Rows from expert 3 of block 3, named by matrix and row number. Rows with one number belong to one neuron. Each number is 500 + 50 x the weight over its row's rms, rounded and kept within 0 to 999. All counts start at 0. Numbers have three digits each. After the name is the row's rms in percent of the matrix's.
# up: expert up (model.blocks.3.mlp.up, 8x192x192), inputs 128-191
# down: expert down (model.blocks.3.mlp.down, 8x192x192, transposed), outputs 128-191
up.74 109:484508588497525465464480529459481538544456563495450497530540533508565437559599484526463518461542491535491480499453485576545492501504564538480464525480494479539531476442454529521495463496351589
up.75 109:501450534475523512486377478486532541464495500540508561470518498457490581434547445432443438474568528524566503497487478584434438498542550549476446527576397441459437493573514391498494490538543401
up.76 100:584475494518468470543639506520437529510540534498513488429475477509521488522520483420492401369520505578570495394448478612504550519507480419565512532466493466456544508506506481508428507471542504
up.77 103:487500506528488466509523534573523566485544555509500526446530609532456466478618508477432503585544441505455492566488506466615533449498553509490475466489389513526453496562495423551552533402520533
up.78 104:517459478490488502565541575498430532496524576497577545460503412487596479515439452498588543373482507471391470451505589499468524427507483476459538502410476471510460554519520482479479537574593572
up.79 081:593473520514446513473514531518514533497446493436588458393537533489527486436497500508539559541468524570431502525544451413468541530473444428398460437533522509447528477543527478488508464492464430
up.80 087:484519566515490424546470467480532503512454483477497498457511540561449611498503529557508477477509496609502518530559442474479430400498490471461533489507606369534541558517527483568522457498500514
up.81 109:446525433476555504492554538483481655518596486494557573468492606468493429503534401461506486451469516493510492540575422498438358518500430500517434473490543498554620433540442509614488516514541569
up.82 088:565403486471543596462470603481582517464547520493556452501489487379516396483538409434526507560543397522507447546495370483627444494619491485491506491461539468448417496516491465428497516498512445
up.83 104:506484556474470564438460555489592464548311525452507533530504554534525477437548470525531459451485536471470472502419482519466619443524536489508523443514534516511579494493570489396485491462454496
up.84 113:556493512524551548521415530431497521512489508520530508542517443504466480482499456497479482567431508532505403497576547588478421447512474459658562498497533476592495513445494479480495564445415564
up.85 095:481498565528504434386531489524478509518567446510555485498543430487467483524473509493451532376470426534429525482453514530526406500557576494489522528602496585522526478475515473504544520471529551
up.86 091:530425504439497478463400500519447403406550450501514550577481415461449439493499446495570533499490502485498472498459512453499467528515495474474570411427449486464604548550526494467473474477570439
up.87 091:438509545514440491566525401368548571453489495502438505456518456439456529408561561525500435447426457426490610492623494591533537506475487534486577470503487470511507433503509530486319410512495463
up.88 095:481529538568510434490426460459469502466477464602419519446481488491472459443538431523486415542445530554489537503395417497508495502556499520508365478464445548512480519497502541452477477549466542
up.89 088:440498416474528500510485497551491484476554490532511567493521558542540558522510559497492540471467594549507474543474474583588488466543492514530549522525448486503513469573471429538521470465562425
up.90 105:479481544449500483595509516459468564456438479453479471525446479493482510570485440514415484472546450513543512520470474467469535445525535464479482580483462389388576472470425498494460415574503531
up.91 104:543470419431499494501525508475532451484568472521519496521579510531586551531490491531434513441548394554515548491541529443544557495496464600461484495487576499537545526459518502496429515566423489
up.92 103:427501483513527427475451397558493499421441433534552494428550535501479494443531558442579560432497491558488561525520451608518608578521568526400542555535453510454505552474480516423401504499536464
up.93 091:488426481496560473512457439511540584481594558450530425480544478404552467532567366534537368552446533501505467476471480426542499493575596535459490422446451391497454473498589499460488535472501505
up.94 103:464448407406461515576478520593550512533532473514626425533590473391515419481481496488519460548595494507545419578534582471410421467446561598500483524540534437484456535551505503488444525502580462
up.95 098:565451516525507554358435469495499517508512572582561529534465429509569453490530451432480496433572468559493515419438513469567417569541512479449482445551503467504480507499515549518409568582527513
up.96 093:587512540527474567563393448494531453519541523514579519575453424460509626418608466503568533534498593437422475452594534534507519455405533494486485512527439516517547430561498412523463392582402498
up.97 113:527448547533528405533632419510529543536395445494528459557423521517466521549492552464470505491461501521472521511524492608523531530412496576496501517418412560480532463430538471541509472447511572
up.98 104:467543545540580497511558493532498483520413429433460581516486481423504502514559444514465523488490509508404488549387492476483563417498487503585420489451562456530620548522472460425462446524523443
up.99 114:507451496534478493419560480481522468482464533461434534599526532499533474503458537484429496573541566458508560490498452492540586464497505511437560414460522558494562529486492458502500492478452536
up.100 095:508569512549521471559546546605468571523572478455463482583464539462460449564546434419480557546528491494413546549474530549476380510463561550488536443451461467489525529603493426521511509452476391
up.101 098:495469480493495513491551599563440473423511504492507520506525493468577590411491461457528524466498470492503497489538502473477424518554518525466481580482458464558452466430519617512594532404574459
up.102 104:579548435477523574464562542501564445524521489452476513577456621531556561539579563397506503600501525513469442429492514441455476536543454444508458434513515473542352496543491537541581484410609489
up.103 101:471489443490382552483570518507472563439512390505492494469632506491465529553418463474496600492463465513561468506560521493426525392463426480492578565448497464503550598521494549419483509494581464
up.104 095:489524491562432482436402486551595412488493542510561520640535548460525518502514467524461536495587592548521448493493563479504578568398554455533443417513568474558435461470506498543572465566446555
up.105 093:527498446537552455518471522458522492392471463445543561458503597451566408470553467506531474481519455464498402519493484478518468424575518436492379491569511511513557410461434521566560410531541538
up.106 108:504508480579410539497595511453436536391389589447559458464485548470618486527447498547488539394474509498489438480524529437490431531558494540381516532536491511469537446548515596455413436435531455
up.107 087:561479475619470549443517488522441451410522472403495492485407492466517449460507531518498508455495563471434637530517442496595594527437516527563485521507505580526520604492436522610505440543462530
up.108 103:509519432455450471413497586539572567571515438414498595539535434518492508521497412402482518580599528544485536557463404549552439625542532578462471466510436609526507537484513438417443533511527495
up.109 095:457569549524503526447448547535602505435469543491506550527540623521481531470512400561499601457516486393523430462433479507469433381665541518475585491537536515484473511553430488534489483443516518
up.110 103:584505502536439490515510470570484444455458447465564524484482507426542493501451669403496455472455589523451468510533516540522551467508437445536499484474487475414432510637493452513517486505565543
up.111 102:502521493501550471434430562547572454579491554494430573567534590519527498468530523449469494546514534466519473541409490494486543537479528424446443453504558497499532546551589417482546455475362526
up.112 113:472524529572468481517472445421543508595524490566428537528510605533590443451537496497422533465530493474430534591492537560501494491568530541531516350463443428483442539516448533597448501450431518
up.113 094:550486520504431422402481518529534619489527377550517434519506500472469575509391503510534572502460513529574419521468460529442550466502559507457426519515531383511545557519504559607471501535508536
up.114 099:562506465456479461428543529454517493485463371504424424468462492501423513417524438414493531462415495500441538549555605370448529497517428440520457464553492522479517610473549429455469447556568495
up.115 108:556514430478519451510510529458489511444511600436533573541493561477616495530468453506626500448480484461517467470481454507466553541560432521544553424538505684517556431453514562521491515549448456
up.116 104:565457463478443576547507481477574443486477524555525509511470547509461577474468463491471592526461431509494572451550539578523543467456416511526515435407492519454513524526487524450543506467562519
up.117 098:419510524467511572498611525529549477427389518440433458500579478456533491474578484489515481442469388463455421517466515516536534512470527447508479452547583637484525443548533444505419519534501448
up.118 095:528449516514520461518596506476562496606531526478507516488500522405493484500484426455460535461432496570546463408566515517525389541381498499542514496545455479491557498592560477453392443494433583
up.119 094:637565517517446484542519525611499543457428536488482476443494524535502439554469455480523552541528459498529504435516501462493472530497411555439501480410465445554507437522457486597562529531612589
up.120 087:484467478383432397546430499526541447368490557429595527562466440490487507444532461553453541487460540501511460532552486554461484548552474534491404475462532539615593507427473570503463524460523386
down.74 108:468464463575549557473483650519495416626494496525477498552516560552538455478510482447509485446510490512515489490445488516379486576459441465525517412411518479488414540503503551533478456570551401
down.75 089:451491614517471531493529591502540518513494521499483507507507499443533481499453484461552578487399501483572513548494554537492504472440455518524432396514542561468378505517511552504513438472608580
down.76 095:457563488489511620418467484437541548488461491467591616539473436530481499498467538526499536556635498520413508543517544400403401565569510469491388529458511549565427509546483502472566543517441473
down.77 101:576612549504539555438515420539475561518514434421440547375468402449534547520534490350530460425422475470506521514473509580390502476446440499565534525531558546505598495485527507477502517494438532
down.78 103:468497441562428494515462525447419572455507515453565507462596408504419414578443515454496426531525424472459545445525470518400440503512561502441503512518468529530513424505558528471529497497432576
down.79 094:431479516478492538424505570439500514375485421567492463547420511445489510581446558481540522571443515523511511463527486554442501479458464418534455461544517504479492489455534493553520392533527496
down.80 093:441513470477491567511576525571539463603494486528438429436519548394618424440513539545508524464476557491485445516566464556457541565580502432541474477484450584476516507457535461481547487523506450
down.81 100:490435385509395495512511450539492482416498538523623551467523428564466440467460513418540465502522459513595481514579493459506515514463536494482452484545398524473550480663471526562464565512562546
down.82 097:486535411536543541500593446521488535519473508488666597463464649594446458511520513487518440423399546484539513510486470424451529521476524528533464434505524567487588424419537517486491500469509521
down.83 101:478379490473477439643415458458550550528563486557459508497547504507493447574507505519489455504463492543547482442468479492521484577500528516541559537497491532551611493534549533454451458462479506
down.84 105:473482504527464498401506524376556540401485528464514472459517524420509448490437475486531513523478389470466488451571468485533499478543499511576465636537476594518604491483420485495588498499470537
down.85 099:503506515516501528388506544449382550450472476469486518461488515489468440463507567530514317450545455356500495518525506438541499549462653466359477428461589489549451457578543555527553515531481509
down.86 096:449549501564551526504563428406470485541445475537505401474540564542580543559495543405473476520418558558461573480512501465614454488526439550422522553496420456496500497524575421489512469488440440
down.87 096:562508466497522501486571466434533472495551419585528544405449539493430560402477485425455553494459563591490389508474558498461552520485522483515454545464555615451464441541470448525469541474550483
down.88 096:540553595469481460394500524504469489601513537476386503562510485515530524538432365575464553451509510520612580483481533558568522495568515445500483451470521497537500483512395574612523575531556481
down.89 085:481550491491503516416521529455511434414411533465501485482493519554506509463495559499520491435532474496494535509661503476596417567392502448461529479527559529539492524458539547477532552499467545
down.90 110:515572478463471523518445439479482441595444521564469547530538586470535437495476431481585476469506469505510449409516514567521510480521432544543528611500469471466472547534459451535557520450561440
down.91 102:563447417448457569466466479486487486451519493585505385514524537459464492522469426465437487553479585535520521588557549455500450552552555457470457468496514424587518521306439513485473467526481441
down.92 093:466557529494508502436524555341519554519488508482605500504514389497444506474462489438510493411499521492501401491563629458429493426537419419468475510502497512553474498577455526546470521428527523
down.93 094:426494518416549525535539520479528464589510515434522494475434622504476416456496629532427459508451440450465528511583477509502530496408457523473510413515566521553459456411480396531451503482512556
down.94 097:483522461436551471584527460479533485601499493436462520538459667469596518436506518543487505465367467498522491501468510443530482568461474512550516409461553495557473469512638462584538518493539532
down.95 094:539535510597567554501529569518578496536497489498458528468456486471469512458490555526482637486406557516529448568466460530477557478524459455453491446558439451408470520612514477485472503445529446
down.96 086:444480567410437527499534472487518527530504424472473518504450485577455483525465476494498421508448462462564466620510509478469432446535555542538528524510480538414487584563478522482480492442614513
down.97 104:404454518493512496495447450471474462522540572499475506478535471496565409526409551484520465505468526460579481452516510444480454517363502569509529527545591413508498484624547432542384508574511449
down.98 092:522438546437443518574484515487436491442482605475511458451521523532551514564519523481492555469411498526526486453578506428514474430564471449453448508422504519479564415496551458477486509545447536
down.99 134:514533437527505491512530491598394542462448497415505512426509499522516530471447560494387506521474524453472533508484413443498524480439531452347537437540442416560541523486573558484486489547439580
down.100 087:514538499512509616549486482407493477462477498459508551434484518461501486526492522444579483508396484532493473528484495439572470467558460534435452547372592450516470574523460447409614486559475514
down.101 099:439524457482503536533471458549413570472449508481514475484542484580518388564543581580410472604559538462442515495489421482473499410560491532329443487551461448514572586505471473535455541455480531
down.102 110:425516457413503505487588482502562563540527502518603498583536617496459528549533453498523516445503471559509477487477541498520495495482389480430536565507528477518609447537418473531544409575652607
down.103 098:477487436380565504505442513477487534461553566487475513576476506495465482575492511504572439549515481493508497328500423510514503535595538509506511530608601583428464566519439582442544534447473653
down.104 104:519564507515437447538487564464483498447516464560449377526411485432538445544613458517593451543489479440527490498448439519519522415473499442498525455501475552500416487358397523500478459433485472
down.105 089:419475481487446513526495476527411459501556512490490430470467489562442572552469457486621550617523478496391549554523448505461379475469486451416484547495453539454467401591581517489482543464570450
down.106 102:509506537467482503562485447520365536491500451518537616569525495488621531529469523526515448522481500498535487561447428484414603504515534520412449447379480518482479548456506439564544509477468469
down.107 094:465532498492463552436426488490450533500496510586482415458463577510551536537472416492555553546436611399472568449556523416535511432542476427513506447538501421534530579464515482545513370461491463
down.108 119:537551371563440507444436526448537549447558535539477603482524477489519596506518423425509526530538569570499478537523411551549498391548571468410483540428464535501430585497510487429468499527346524
down.109 087:555382591430480533519519556524468408570458501529397511540481403562536526530523456505529389541562432439517495633497527437451483545428507461440442549474553476574398495544603501510484482545455500
down.110 088:410508556545515502544508521459496401507495565545497545486433415561470531548544452465413504405481573461551512463487463429486569602526462419391461447479555473529494454510592495463392448502399515
down.111 121:570556457535483558531571450430490562444482477539505515597421578460521457493495489489488506459510546542545473465419552455470482511427491461580499512489457495451572497587517504576498480509636527
down.112 116:510439509515473540527489555492475525504448511574539441526514513487446499519505526512492540591428507567487420473538530335547464535490535487531483564574539490469505547594498544559582474487662476
down.113 095:511441550488475467546466531491392428564518594492436479497486584602473379623493518418491508449516515466545586471487441505430489431452540514529614588519472563451466553538494534472527471482474527
down.114 092:447509450456494473654455467490452501458538521478441493504531517482551643547472511558450457538488515564573484443569429533481511516492428488437513501460495480583542470474499494549485533516453576
down.115 111:509437528470391528583446487486507442494535486502509520527560481469461476476528467624508501501536445562522502505509315507584498454518539547467490479447520523450737439536557462514489478483497437
down.116 096:457477595459522485606447542511489456574439530503485466522548508503462441483509507570569505443540501538448503428526558448519505545468582534499500533592500497609440568549560532546459333557459507
down.117 102:480471521544613465554571470506588517512427642434508478516558513510391530496514682452565532561497533472531459537444493501481404449522533517586450440474521471459556491500565436489525496660555460
down.118 101:495469526513483522580470512472491557350491513551477462505518435566505538560560484560555416581435417485534518523478545525510422443396506541526454511480468444501429508501413444489458484524493464
down.119 086:409497486564589510465436554482472455459528486455586504520533504479552477630522519457569425426455437424460455488531449458476490492555618507554478502563625530409453542504480527485583472519492483
down.120 089:458544548457511516530461372505508531535438469524636492473542585513445509378490486492531564572511497497538482492515537484538498495527489485507449536582450521471512536415445447538470448563472504